config.toml
encoder_arch = "mlp"
model = "contrastive image-text model"
dataset = "short English words printed on busy colour backdrops"
train_examples = 90422
image_size = 24
crop_scale_min = 1
horizontal_flip = false
color_jitter = 0.2
tokenizer = "word"
vocab_size = 241
loss = "sigmoid"
embed_dim = 384
encoder_layers = 10
encoder_norm = "layernorm"
encoder_norm_position = "pre"
encoder_activation = "geglu"
encoder_mlp_ratio = 4
encoder_dropout = 0.1
encoder_inner_norm = false
encoder_moe = "top_k"
encoder_drop_path = 0.15
encoder_num_experts = 32
encoder_moe_every = 2
encoder_expert_mlp_ratio = 0.25
encoder_experts_per_token = 1
encoder_shared_expert = true
encoder_width = 256
text_encoder_causal = false
text_encoder_width = 256
text_encoder_layers = 7
text_encoder_norm = "layernorm"
text_encoder_norm_position = "pre"
text_encoder_activation = "gelu"
text_encoder_mlp_ratio = 2
text_encoder_head_dim = 32
text_encoder_fused_qkv = false
text_encoder_bias = "all"
text_encoder_qk_norm = true
text_encoder_parallel_block = false
text_encoder_inner_norm = false
text_encoder_moe = "top_k"
text_encoder_drop_path = 0.15
text_encoder_num_experts = 16
text_encoder_moe_every = 2
text_encoder_expert_mlp_ratio = 0.5
text_encoder_experts_per_token = 2
text_encoder_shared_expert = true
text_encoder_positions = "sincos"
residual_init = "none"
optimizer = "normuon"
muon_scale = "match_rms_adamw"
lr = 0.0035
momentum = 0.9
nesterov = true
orthogonalizer = "newton_schulz_5"
adamw_lr_other_params = 0.0025
l1_shrink = 0.01
ema_decay = 0.995
steps = 6700
batch_size = 256
epochs = 19.0
lr_schedule = "cosine"
final_lr_fraction = 0.1
warmup_steps = 330
weight_decay = 0.2
adamw_weight_decay_other_params = 0.05
Rows from expert 5 of block 5 of the image encoder, named by matrix and row number. Rows with one number belong to one neuron. Each number is 200 + 30 x the weight over its row's rms, rounded and kept within 0 to 999. All counts start at 0. After the name is the row's rms in percent of the matrix's.
# gate: expert gate (encoder.blocks.5.mlp.gate, 32x64x256), inputs 172-255
# up: expert up (encoder.blocks.5.mlp.up, 32x64x256), inputs 172-255
# down: expert down (encoder.blocks.5.mlp.down, 32x256x64, transposed), outputs 172-255
gate.20,079,159,197,198,227,175,170,172,230,170,198,271,219,295,164,158,203,211,209,200,254,188,225,196,194,124,205,173,159,202,201,173,200,196,195,203,223,206,215,251,225,260,204,202,203,200,201,172,190,282,228,174,211,208,172,206,201,199,195,203,183,171,124,194,202,219,154,225,187,220,202,177,191,222,174,206,221,137,193,167,216,196,177,203,226
up.20,095,176,207,208,187,230,208,204,162,239,216,154,179,193,192,205,199,233,197,199,206,152,177,205,189,183,181,149,152,192,267,230,230,216,198,194,241,204,201,174,186,174,199,213,185,131,167,229,246,202,198,229,198,198,255,200,165,202,236,186,240,155,204,189,197,218,167,220,193,155,176,192,202,202,201,166,184,227,272,224,195,197,236,213,191
down.20,072,196,204,200,228,225,147,174,163,130,106,210,168,198,166,200,202,199,208,169,175,175,165,194,214,193,199,162,177,206,146,219,179,221,192,198,223,204,160,223,201,211,198,203,210,187,213,235,153,271,195,203,206,248,238,206,175,180,175,253,264,217,201,204,203,192,234,242,179,208,193,193,207,190,115,231,146,184,204,200,226,214,258,230,183
gate.21,108,203,178,157,216,222,182,169,268,221,178,212,196,234,208,172,208,204,203,199,146,179,221,212,215,166,147,169,191,171,165,186,257,149,157,199,196,202,193,239,200,215,197,200,231,205,169,184,156,177,195,170,211,194,164,183,226,208,200,198,154,213,204,240,224,177,269,205,256,226,219,214,161,216,176,210,190,229,269,188,191,162,181,193,197
up.21,102,196,204,204,243,212,196,225,178,136,201,148,206,201,182,229,200,198,220,175,243,199,136,201,194,192,205,169,169,209,238,198,172,218,201,222,198,227,226,259,215,169,192,229,178,202,179,206,244,209,236,178,130,226,202,207,210,228,201,197,195,214,210,209,201,229,114,229,187,228,188,198,201,169,174,126,145,175,139,196,200,165,279,205,233
down.21,114,233,218,178,220,168,172,211,184,231,187,205,228,241,197,206,203,176,255,187,208,231,145,184,186,203,248,180,237,215,248,228,228,170,191,180,207,219,203,164,235,218,184,183,165,226,269,204,208,127,201,198,225,232,182,201,194,186,126,198,207,144,219,179,151,201,194,201,224,206,201,237,264,202,209,237,184,183,187,194,199,214,179,219,197
gate.22,101,237,203,221,209,197,147,221,180,144,277,202,137,210,202,203,206,172,182,200,140,202,180,205,165,218,179,200,198,224,174,167,147,265,126,192,193,207,191,245,163,170,273,242,219,237,207,111,183,200,238,183,215,194,205,209,122,220,206,226,162,205,213,192,195,152,197,214,186,179,153,161,206,196,197,179,263,180,153,193,214,158,234,202,188
up.22,096,289,198,211,208,203,125,293,189,162,225,159,228,217,228,221,203,182,193,187,195,142,174,199,196,301,186,144,204,224,170,163,193,221,120,250,198,198,189,228,155,137,221,208,191,202,200,161,160,168,187,188,191,174,203,199,144,217,201,228,197,229,232,207,199,156,197,202,170,152,156,153,201,221,200,190,263,202,172,191,220,158,201,213,200
down.22,107,212,200,176,200,205,165,176,172,228,199,136,164,151,214,143,214,235,215,184,203,192,195,199,246,192,201,221,222,195,149,230,264,228,147,214,205,213,207,220,192,216,216,220,237,198,209,206,228,203,157,224,200,263,193,207,225,189,182,153,198,229,155,171,189,198,226,213,195,200,201,125,255,232,207,199,190,229,193,153,213,238,201,173,166
gate.23,109,192,200,241,198,143,186,139,231,185,161,179,235,216,203,188,192,201,200,227,226,245,154,204,162,214,190,200,267,218,260,165,182,181,280,193,155,201,197,205,216,275,179,201,199,207,202,212,240,228,171,201,220,179,240,163,108,211,192,183,146,179,204,202,228,196,187,206,173,179,147,155,288,219,194,210,222,227,187,175,201,200,190,208,179
up.23,102,138,200,221,167,171,185,102,202,177,199,173,247,203,188,208,199,182,207,203,270,234,204,199,204,199,209,187,201,190,217,171,186,214,298,180,185,220,174,180,218,298,177,187,245,204,216,198,257,219,135,199,225,173,199,185,171,180,200,196,164,185,256,169,233,200,169,194,203,205,192,171,276,242,196,209,208,215,201,175,209,141,182,212,149
down.23,103,222,156,186,162,195,237,232,204,188,210,175,256,213,199,197,201,224,147,211,216,174,264,189,149,208,218,200,196,195,174,197,107,255,203,206,234,154,197,196,159,216,164,246,192,194,214,157,235,208,201,241,224,193,211,206,234,194,152,191,171,158,221,198,188,216,200,225,213,154,200,189,158,247,210,189,188,192,196,224,196,143,205,196,203
gate.24,118,244,199,195,203,195,182,78,167,244,189,235,221,160,241,207,184,172,208,215,248,196,149,198,192,198,229,158,160,179,255,198,219,228,183,160,204,222,179,203,208,229,260,190,182,202,202,250,153,201,199,124,198,172,238,245,163,200,201,192,225,188,215,184,205,214,180,197,155,204,198,201,260,229,171,229,286,211,187,208,257,162,225,192,200
up.24,112,183,197,277,144,191,211,299,211,139,246,193,197,248,183,210,199,201,208,188,152,249,201,203,183,199,200,176,187,240,118,202,170,139,238,244,239,177,214,164,205,139,201,275,204,195,205,212,214,228,207,263,237,256,192,185,226,173,172,204,183,222,192,192,206,196,234,201,222,169,220,174,205,179,203,168,126,168,279,192,180,204,203,222,206
down.24,103,183,177,208,202,200,203,204,198,208,225,166,177,185,206,229,206,217,201,130,249,211,200,210,191,247,212,200,185,164,168,179,191,211,220,164,152,194,190,190,221,229,243,217,181,217,216,212,222,219,181,193,213,184,201,232,199,205,212,216,220,216,261,228,208,189,162,210,215,197,268,227,175,176,242,210,165,49,220,209,229,211,265,301,188
gate.25,098,206,198,231,214,227,194,223,211,127,251,196,180,192,207,202,196,209,200,199,141,203,204,225,158,170,196,187,196,206,195,188,209,208,178,201,163,204,204,247,211,211,288,168,227,114,190,199,133,207,200,146,242,182,167,156,204,173,200,133,162,180,199,201,187,191,221,204,208,250,198,178,149,201,205,233,231,225,203,223,238,189,123,206,185
up.25,092,229,193,199,159,213,158,265,184,161,212,176,210,164,216,213,221,187,203,178,212,186,201,199,174,194,201,198,212,212,172,163,189,203,158,235,179,202,195,224,197,231,286,185,221,185,212,188,184,210,185,163,205,178,143,209,235,225,210,166,201,165,200,218,220,214,184,184,191,227,188,95,180,148,235,198,159,128,211,216,248,210,181,233,201
down.25,092,199,197,160,195,215,162,202,207,180,208,201,211,213,208,227,216,186,207,189,208,207,206,143,195,223,252,205,233,230,205,196,166,214,185,200,199,254,175,207,221,127,204,246,188,202,159,247,191,158,189,232,169,188,189,213,203,196,203,217,197,225,268,195,185,204,181,142,255,202,213,169,170,194,197,171,155,226,147,151,178,213,209,232,163
gate.26,100,201,185,259,189,209,229,196,203,153,172,191,220,200,177,209,202,198,209,217,180,255,186,189,231,202,192,207,186,231,172,151,194,153,199,204,187,173,202,188,260,171,227,181,321,210,243,184,150,173,201,200,176,185,194,190,226,186,214,174,246,170,199,154,193,157,154,126,202,211,252,139,182,248,192,156,166,184,163,164,211,208,204,221,205
up.26,100,182,200,263,135,244,196,141,193,164,200,168,248,160,193,207,185,201,218,250,203,198,198,190,223,202,200,217,237,216,169,141,172,112,193,185,183,202,173,186,199,200,182,166,262,218,214,194,123,200,198,209,176,185,185,214,211,157,222,184,228,206,200,161,217,169,191,168,181,214,209,213,174,247,193,192,208,188,199,164,266,193,197,241,201
down.26,102,201,197,199,208,214,194,196,182,274,269,212,209,184,166,194,198,207,195,228,176,211,196,154,225,127,197,202,256,240,202,192,221,215,207,198,157,205,220,145,241,187,206,216,166,191,203,169,140,178,179,177,198,187,189,152,197,171,177,158,199,190,206,268,197,205,265,188,199,211,194,188,170,206,193,210,222,156,288,150,215,204,205,124,155
gate.27,113,232,201,188,206,186,201,210,193,200,198,182,289,267,264,207,177,198,208,192,204,219,184,199,186,223,176,208,176,229,222,199,206,199,203,176,200,234,221,243,201,227,196,175,210,180,213,193,213,267,220,204,187,198,186,182,198,129,184,200,217,190,166,172,265,185,189,122,195,140,140,186,197,186,197,145,158,176,227,192,269,202,181,233,206
up.27,111,201,197,174,242,191,263,204,196,246,180,177,293,234,264,174,179,204,201,193,234,222,202,191,231,268,165,210,200,182,209,208,216,182,273,199,252,197,175,187,213,201,190,200,217,204,213,215,287,267,196,227,185,195,186,182,205,167,190,203,203,217,186,158,226,196,211,140,202,111,198,216,206,202,199,135,136,164,183,211,283,191,198,205,207
down.27,116,217,233,223,199,211,198,201,172,263,211,243,264,203,206,197,207,203,238,198,216,236,204,203,232,196,192,246,239,187,205,196,200,135,193,204,155,228,206,142,194,208,158,162,189,144,217,174,190,140,217,201,206,240,206,194,213,144,203,128,204,257,207,185,191,162,204,222,234,109,200,191,188,107,207,187,198,178,223,238,202,280,184,151,233
gate.28,077,200,195,193,186,205,228,211,211,203,200,201,202,263,197,193,196,204,199,213,179,147,206,200,202,142,173,197,169,206,200,200,248,211,179,214,207,168,241,199,227,201,233,200,251,199,210,138,175,163,201,242,214,195,206,169,251,196,209,223,187,183,205,218,209,114,218,187,227,210,186,193,207,245,222,154,146,202,210,198,247,194,205,213,206
up.28,075,210,230,228,175,200,205,242,198,178,161,198,168,203,224,201,174,239,201,197,212,208,175,192,253,185,199,210,295,186,266,191,199,145,194,182,186,166,170,222,219,177,173,116,131,209,218,237,238,201,212,195,215,193,188,185,246,208,219,228,223,317,223,189,168,224,206,159,201,193,188,189,158,180,203,184,221,209,204,180,189,211,196,172,222
down.28,063,206,187,192,173,150,258,170,132,146,157,217,199,209,137,159,206,214,199,217,195,195,190,212,239,208,193,244,222,191,199,196,205,122,201,212,250,232,215,191,208,192,191,201,177,255,185,221,258,200,196,187,216,176,246,204,201,131,236,171,232,301,199,164,205,163,139,187,161,156,253,242,223,197,221,214,183,209,157,193,207,198,217,238,228
gate.29,096,230,200,192,139,165,209,283,201,134,203,157,184,265,192,192,208,166,178,256,122,182,197,202,226,221,226,202,205,197,190,182,242,201,227,205,197,188,194,193,193,201,192,193,235,166,238,192,292,214,210,230,164,178,234,165,300,194,167,203,172,192,222,204,200,194,226,178,220,221,221,178,198,188,238,186,224,265,198,164,234,197,222,205,199
up.29,094,202,197,223,205,206,204,196,181,228,168,188,181,200,186,192,201,190,192,171,197,240,195,208,260,93,185,235,152,233,176,186,231,207,227,262,186,201,204,152,175,255,197,186,193,238,201,191,208,181,172,204,178,205,199,178,197,195,203,227,189,198,189,194,225,180,196,203,224,185,225,108,195,148,184,215,163,165,257,171,229,225,213,203,189
down.29,103,196,200,259,192,192,192,247,184,233,194,198,159,196,201,189,194,206,201,201,225,183,214,196,217,117,230,219,190,119,183,187,178,210,184,190,241,223,132,228,173,128,193,235,194,173,225,196,170,213,189,214,230,202,201,269,145,215,168,193,176,193,195,219,206,285,255,177,198,200,245,191,192,225,281,207,160,197,167,184,169,193,216,204,186
gate.30,101,187,177,188,201,189,209,109,201,187,219,199,177,192,219,200,193,174,201,239,208,204,178,206,201,205,250,188,202,196,255,192,202,203,205,215,183,221,204,200,264,293,212,186,316,194,167,189,221,194,175,199,220,182,190,256,131,197,200,215,201,207,200,205,201,186,232,194,275,240,138,184,178,209,249,202,234,204,123,213,165,195,192,193,209
up.30,103,169,218,224,191,203,193,261,193,220,177,200,220,203,191,195,209,210,203,191,176,184,254,192,197,217,191,212,203,203,125,206,203,184,199,200,217,183,190,193,162,123,164,211,65,197,209,210,178,199,227,205,196,204,231,182,227,202,199,186,186,196,200,190,173,219,191,204,149,150,253,241,220,185,146,210,194,203,260,197,262,208,210,207,198
down.30,102,229,168,211,133,201,198,124,224,186,183,217,162,199,194,216,152,187,159,216,189,187,173,187,201,194,208,205,236,183,204,182,222,181,178,208,229,185,170,217,186,209,180,196,167,215,228,196,224,198,183,162,199,271,246,187,239,215,190,263,196,212,206,203,173,213,193,194,198,209,241,251,200,197,209,200,210,235,192,215,199,230,217,287,189
gate.31,103,150,225,144,200,269,182,139,227,222,175,202,192,231,247,189,202,199,179,183,212,216,236,201,161,197,172,201,225,197,192,194,220,132,199,212,206,187,223,240,237,248,134,183,297,213,256,178,153,125,224,228,213,247,254,192,205,142,204,135,157,200,233,204,201,199,194,179,141,194,241,206,143,201,233,264,264,247,226,187,258,197,210,188,205
up.31,105,176,224,171,210,264,160,169,206,204,176,232,181,247,209,192,199,192,195,193,147,231,205,211,193,155,190,155,215,189,190,192,242,117,157,222,187,207,209,249,204,232,190,181,241,224,259,183,167,91,193,217,198,213,185,197,206,158,226,151,174,189,215,261,205,202,212,187,190,168,236,197,176,197,230,215,195,230,229,182,173,168,206,204,201
down.31,105,254,218,171,170,173,239,135,216,229,198,180,162,171,178,222,230,216,187,193,203,187,259,266,194,141,179,203,190,206,185,195,199,179,256,209,188,208,201,234,130,213,169,156,199,194,223,206,132,216,200,206,202,215,208,200,192,192,187,184,249,182,242,226,192,176,218,152,140,236,199,219,243,196,187,208,198,234,206,245,173,188,161,191,180
gate.32,093,217,199,221,183,178,168,217,206,227,223,121,237,208,192,193,197,211,200,210,181,181,231,224,210,204,208,195,207,201,199,210,207,193,202,169,296,212,210,155,241,198,209,231,186,211,192,172,273,191,215,188,148,234,211,192,216,197,204,196,173,230,138,209,195,175,231,184,175,204,185,257,190,197,189,208,193,187,165,168,201,198,194,248,151
up.32,099,242,199,206,204,148,211,213,197,190,260,217,244,199,205,192,200,149,212,207,279,211,195,207,218,166,219,200,195,186,201,199,191,216,198,176,200,199,179,200,197,199,256,187,230,171,201,192,169,213,202,184,189,153,172,216,135,180,200,192,198,207,201,152,197,203,203,188,219,205,189,189,212,197,229,190,211,208,186,249,186,195,306,194,219
down.32,083,176,194,197,251,168,228,205,211,212,215,224,141,232,202,167,165,203,225,205,182,204,186,195,165,71,205,147,209,201,142,216,236,179,205,201,192,174,154,203,195,211,193,209,180,191,117,230,158,202,225,201,188,203,263,143,192,244,207,214,213,176,238,208,247,187,207,175,190,166,211,234,226,121,166,188,217,256,203,195,240,201,191,173,206
gate.33,099,188,208,168,163,168,182,223,155,251,188,202,131,198,148,169,232,206,147,203,128,182,215,188,202,125,179,201,198,169,221,201,234,206,171,213,196,190,245,242,136,203,164,214,202,197,193,205,172,195,190,202,221,169,206,204,212,224,228,177,232,188,242,231,213,203,193,207,205,239,230,131,194,217,192,230,208,191,251,168,175,200,220,207,201
up.33,116,206,193,218,258,199,202,203,210,170,211,176,229,213,254,202,184,188,241,171,322,220,173,196,179,265,235,141,175,225,184,196,171,189,267,261,202,205,176,178,258,199,277,205,202,159,195,180,213,223,201,182,149,199,222,193,187,172,198,220,236,192,199,193,198,202,249,205,175,119,164,252,193,202,194,210,161,202,229,225,217,187,201,195,195
down.33,122,204,192,195,202,207,255,156,203,167,200,198,217,197,219,241,242,227,210,197,212,163,218,199,202,167,75,207,170,208,161,235,175,167,262,200,200,180,222,206,237,180,208,203,260,164,180,223,194,182,198,195,217,206,202,168,215,158,212,191,189,229,136,167,216,260,278,202,218,285,209,129,177,281,177,193,225,200,196,231,205,192,201,202,191
gate.34,090,152,224,202,197,188,213,160,205,224,187,154,193,126,202,212,180,193,231,194,191,217,197,188,219,128,219,259,200,182,172,196,233,143,221,233,157,218,177,193,212,296,234,170,181,199,275,201,158,187,188,199,198,225,185,206,272,229,179,196,200,217,196,194,211,202,174,178,104,202,242,204,231,197,226,213,164,180,186,212,202,152,207,208,174
up.34,101,151,223,207,192,186,199,144,186,273,182,154,258,184,189,202,190,188,211,194,212,183,189,214,200,160,185,205,205,185,207,177,215,124,256,221,151,209,229,229,200,359,236,200,209,232,246,177,171,207,194,191,215,187,192,199,209,167,208,193,154,211,185,163,222,209,157,204,182,182,236,199,252,172,215,219,154,175,215,219,191,117,221,198,190
down.34,100,206,188,173,209,188,222,198,291,288,209,216,203,196,216,176,206,199,197,145,201,189,169,205,209,172,182,167,215,212,192,190,179,161,193,219,194,218,272,201,201,234,146,208,169,198,210,226,224,188,209,221,210,238,185,227,189,174,99,203,134,200,198,206,203,219,275,203,195,109,219,255,228,208,207,282,275,237,173,197,195,196,203,211,204
gate.35,100,182,196,90,226,130,135,141,228,177,198,207,202,145,200,187,203,192,223,163,196,222,186,206,184,244,178,169,177,215,200,197,214,148,205,163,196,175,215,219,216,188,268,194,200,210,230,193,170,167,200,197,213,213,213,220,166,170,183,207,231,204,202,149,212,186,170,221,214,245,198,149,197,161,188,201,283,169,121,213,188,215,210,225,205
up.35,101,202,211,213,196,223,188,218,194,210,200,200,201,213,238,214,189,206,169,221,228,197,237,188,184,192,222,219,202,199,180,188,189,199,197,197,211,208,213,219,235,257,134,179,206,172,180,181,214,210,188,209,161,239,191,205,180,200,208,171,157,197,197,206,182,216,212,197,182,125,201,198,158,219,276,202,174,200,301,197,205,195,187,173,193
down.35,090,199,205,284,135,210,206,171,145,152,134,203,130,181,189,173,185,206,219,200,208,190,167,180,169,194,262,218,202,144,192,189,229,186,186,198,222,200,203,181,237,215,262,184,198,195,163,207,197,202,181,151,181,168,214,226,196,213,215,187,125,234,217,192,204,184,190,202,171,212,250,202,203,204,241,231,197,205,234,214,293,184,205,203,193
gate.36,104,168,190,167,201,188,187,228,203,161,194,210,270,177,199,204,217,195,192,201,214,257,229,218,208,282,213,214,205,208,210,193,252,222,206,196,201,178,187,114,190,209,216,218,194,182,183,153,198,137,292,187,216,184,227,194,154,215,198,199,213,167,189,242,175,270,167,212,157,194,204,247,146,152,186,179,154,142,178,187,218,228,258,203,204
up.36,104,211,222,189,171,190,164,151,203,257,208,195,186,152,204,184,204,189,182,189,249,210,243,217,206,191,190,240,129,190,179,197,179,216,201,146,226,192,202,216,191,220,221,191,200,197,233,182,186,164,175,218,191,204,179,201,196,187,191,195,234,233,190,172,195,249,261,170,248,213,194,232,177,190,218,253,231,161,176,231,227,229,212,229,214
down.36,102,210,193,192,197,248,199,217,211,201,257,194,237,199,170,142,204,209,187,168,259,198,239,203,191,190,199,184,216,200,228,198,153,189,191,196,196,238,194,208,206,177,220,195,202,203,185,150,205,192,176,222,261,202,204,208,205,246,226,171,161,192,203,173,164,167,215,262,196,214,198,218,209,198,228,200,179,153,226,214,184,188,179,231,242
gate.37,101,257,226,226,184,197,202,264,220,190,198,162,221,223,224,218,227,229,205,183,234,210,240,186,196,190,183,200,202,228,198,187,261,213,214,207,208,225,198,197,209,198,176,163,213,198,195,152,221,202,182,205,247,249,233,131,217,225,203,164,194,175,197,194,204,169,180,188,283,199,168,210,199,164,195,136,168,177,213,138,229,259,157,192,214
up.37,089,105,170,216,191,203,192,170,181,232,196,262,134,250,197,208,200,186,161,217,169,173,194,203,182,257,176,200,214,191,207,222,183,165,219,218,167,169,208,197,297,199,232,244,170,222,197,201,196,192,244,215,185,197,201,203,232,187,179,201,178,199,190,207,200,204,219,220,181,243,208,192,222,195,232,201,225,202,193,184,196,167,241,192,193
down.37,081,188,206,202,148,201,234,148,198,171,193,222,223,188,223,179,198,162,184,194,199,216,157,223,201,159,243,248,170,279,266,202,252,166,192,196,194,179,142,191,180,202,181,199,193,167,151,194,173,191,291,209,161,226,236,190,201,235,246,143,195,256,208,167,216,152,156,234,204,219,205,190,209,197,207,204,222,246,237,227,202,198,190,165,186
gate.38,102,120,182,119,200,203,237,216,191,171,152,203,173,214,233,208,257,178,199,190,134,179,200,218,233,207,205,176,208,185,144,162,240,174,190,209,203,208,209,223,207,212,241,206,165,182,209,187,191,184,195,181,203,210,148,164,226,178,172,255,130,258,201,197,199,243,191,233,241,199,147,193,184,168,224,205,248,190,245,203,234,183,243,219,204
up.38,114,263,222,217,192,190,148,198,206,272,213,204,192,202,178,204,131,212,204,193,197,214,133,192,195,199,202,237,198,187,213,235,113,234,204,200,226,137,252,221,152,169,170,186,263,198,204,205,214,198,251,213,160,187,204,199,210,185,208,141,252,174,193,199,209,173,198,188,142,146,202,244,233,235,223,190,155,235,184,206,168,196,163,200,214
down.38,110,197,120,201,149,160,215,231,216,228,195,203,175,172,181,209,245,190,233,178,192,166,157,202,179,191,236,227,187,200,164,198,210,216,191,232,179,208,195,168,218,200,217,229,231,237,217,189,176,233,181,154,260,175,252,225,160,198,170,207,196,158,252,216,145,246,220,208,207,168,228,210,204,172,207,179,226,177,169,195,203,168,216,224,128
gate.39,096,162,178,199,190,271,245,195,244,249,203,239,180,191,208,152,202,215,182,198,142,185,314,213,174,205,147,199,173,165,206,213,201,200,208,189,189,233,204,236,246,174,223,203,223,201,186,275,179,138,203,199,179,194,198,180,175,192,190,174,177,224,187,200,205,188,213,166,243,162,225,208,194,167,156,198,294,217,218,217,144,203,174,177,208
up.39,087,219,202,178,203,177,188,196,197,191,207,197,194,135,159,233,199,189,193,176,248,206,218,182,194,198,194,213,175,235,206,199,205,244,231,333,181,194,247,148,218,208,196,236,155,150,174,182,182,271,196,203,155,272,251,200,150,267,166,236,206,211,226,202,196,205,195,193,173,210,239,198,198,190,171,214,253,211,164,213,182,196,225,202,194
down.39,097,156,235,254,184,195,214,188,204,211,204,180,202,209,170,198,187,181,176,201,210,196,196,187,234,205,255,202,229,243,193,163,223,185,194,205,207,252,145,176,184,172,187,187,195,137,159,201,249,157,231,200,197,219,189,192,227,225,198,182,206,179,200,260,257,214,245,208,191,187,191,198,199,142,140,195,237,215,224,200,143,226,180,191,147
gate.40,103,175,199,200,194,171,163,218,186,112,198,214,150,172,183,245,237,207,200,186,128,154,184,208,214,282,224,166,210,134,141,186,211,236,172,264,189,223,156,206,247,211,169,195,219,188,245,166,259,185,195,136,200,176,199,198,177,192,194,208,194,201,200,180,254,212,223,198,214,195,207,192,179,181,201,231,205,211,179,204,244,203,205,206,205
up.40,101,249,200,223,194,226,261,192,204,240,195,177,236,205,227,169,152,196,185,213,288,245,215,193,197,161,201,221,190,249,291,226,208,175,250,147,178,186,257,190,181,209,221,200,188,213,141,230,157,215,208,216,162,241,200,215,211,221,202,176,205,224,195,225,157,198,171,205,191,198,201,232,240,194,194,195,173,205,243,216,183,199,246,195,195
down.40,108,195,233,233,206,195,207,192,187,204,205,182,227,155,231,182,218,165,142,222,198,199,202,189,213,155,212,201,215,215,179,177,255,213,198,199,242,132,242,165,252,197,201,215,186,199,214,204,211,218,102,236,216,185,175,201,197,175,170,243,189,197,217,200,204,145,212,247,222,178,183,193,197,230,201,233,128,205,160,220,194,196,269,237,202
gate.41,096,158,225,146,165,221,199,201,230,192,199,224,161,227,183,252,199,246,204,197,197,177,184,217,188,263,251,191,165,223,188,208,253,203,190,246,174,203,229,235,140,192,256,192,199,202,198,206,214,169,167,204,297,211,159,208,202,218,196,181,199,157,205,202,194,186,158,175,187,228,191,250,196,164,202,194,215,194,251,205,285,206,157,188,212
up.41,089,192,207,175,221,171,186,212,212,177,188,193,169,97,150,199,200,175,175,193,207,187,189,230,138,236,184,233,129,194,237,251,203,197,154,222,167,222,208,187,173,231,197,189,208,230,213,213,157,213,221,224,240,222,222,222,205,189,199,196,220,193,225,218,201,201,167,245,161,155,258,150,199,245,195,239,201,249,208,201,253,158,202,188,192
down.41,086,199,168,223,165,161,198,190,211,228,185,203,180,161,207,198,217,189,166,207,144,145,223,193,159,154,229,192,246,237,167,205,227,197,187,235,243,180,178,181,219,206,208,205,182,194,222,211,197,211,167,150,196,240,245,207,244,190,145,196,78,184,173,236,193,206,186,245,210,176,182,223,228,200,135,197,218,165,210,156,199,197,195,199,176
gate.42,102,201,205,251,199,158,260,199,201,201,204,208,282,183,198,204,202,187,184,213,210,224,182,203,202,241,215,201,191,211,274,187,255,199,198,199,200,168,253,167,163,195,118,181,208,243,201,200,211,195,218,199,228,207,198,183,183,210,241,202,209,191,141,172,183,178,125,196,109,182,203,197,213,198,193,209,173,232,214,169,192,239,188,200,200
up.42,094,168,195,196,165,161,230,232,213,194,182,222,226,197,141,185,224,237,201,184,277,169,189,206,186,187,204,200,193,212,210,220,251,150,135,183,218,143,240,254,175,187,173,198,225,198,199,224,234,112,225,196,221,216,182,177,192,221,226,200,199,179,238,180,215,165,185,204,183,217,211,202,102,216,208,177,245,221,189,186,253,192,152,187,230
down.42,108,194,230,201,157,205,160,200,188,211,168,208,165,306,182,202,197,238,196,150,203,195,220,218,174,129,182,206,205,190,183,197,198,193,200,198,241,178,162,187,228,227,168,195,179,165,204,188,165,195,129,193,200,181,192,218,241,215,192,176,241,204,199,197,200,205,220,277,198,177,199,205,161,198,217,165,219,198,205,208,191,203,271,194,200
gate.43,112,158,200,229,213,195,199,221,217,141,225,181,188,257,188,210,193,194,216,205,228,193,197,199,171,215,200,218,214,195,169,231,215,196,243,228,250,182,145,198,249,224,182,180,187,196,164,195,188,205,192,203,182,242,226,227,201,191,214,195,256,204,204,224,193,213,167,189,189,208,227,193,192,206,186,206,128,215,251,175,227,212,238,204,207
up.43,125,151,197,237,225,182,204,211,209,102,219,185,196,237,186,229,187,191,215,207,236,187,185,198,194,204,198,206,193,180,180,221,209,218,236,245,237,193,158,202,229,224,186,169,180,183,151,197,195,210,196,176,201,219,228,221,196,178,212,196,249,201,203,190,197,213,116,193,201,204,202,199,223,206,198,198,134,214,245,202,194,219,255,195,203
down.43,099,153,197,205,187,185,207,181,156,220,220,189,195,148,233,213,258,210,198,173,217,212,204,184,193,201,210,188,157,202,251,174,162,209,223,203,285,194,196,218,217,200,183,181,209,199,168,170,240,221,221,178,245,192,204,201,186,207,204,199,186,176,215,205,150,203,174,221,179,253,205,156,192,182,204,200,204,140,195,173,127,233,200,198,179
gate.44,097,232,208,128,172,158,207,148,198,204,192,147,267,234,202,200,207,158,198,207,195,187,159,208,204,197,141,195,176,196,199,187,194,172,224,263,235,197,203,220,228,196,227,211,200,179,233,208,203,219,198,191,214,217,226,181,250,130,200,206,203,230,190,207,199,175,207,226,193,235,169,156,223,216,185,145,243,208,194,200,260,195,195,235,198
up.44,105,169,199,250,191,237,193,243,194,199,162,224,165,175,170,207,193,187,189,175,196,208,234,185,185,269,202,194,206,198,228,194,197,254,184,165,197,200,203,146,92,210,175,194,194,190,215,178,219,183,189,222,265,159,203,208,152,241,186,205,198,201,202,197,216,217,101,226,167,156,237,188,225,223,208,225,213,153,211,188,183,162,204,189,184
down.44,101,182,179,200,201,230,237,209,206,203,210,167,161,158,206,190,219,163,182,176,203,120,164,146,184,179,192,207,208,192,203,225,187,163,192,205,207,199,248,202,196,204,220,196,193,231,150,212,229,221,186,228,249,257,206,256,208,186,195,177,137,183,177,177,197,230,215,203,210,166,228,256,238,201,255,260,229,200,208,255,211,201,193,220,153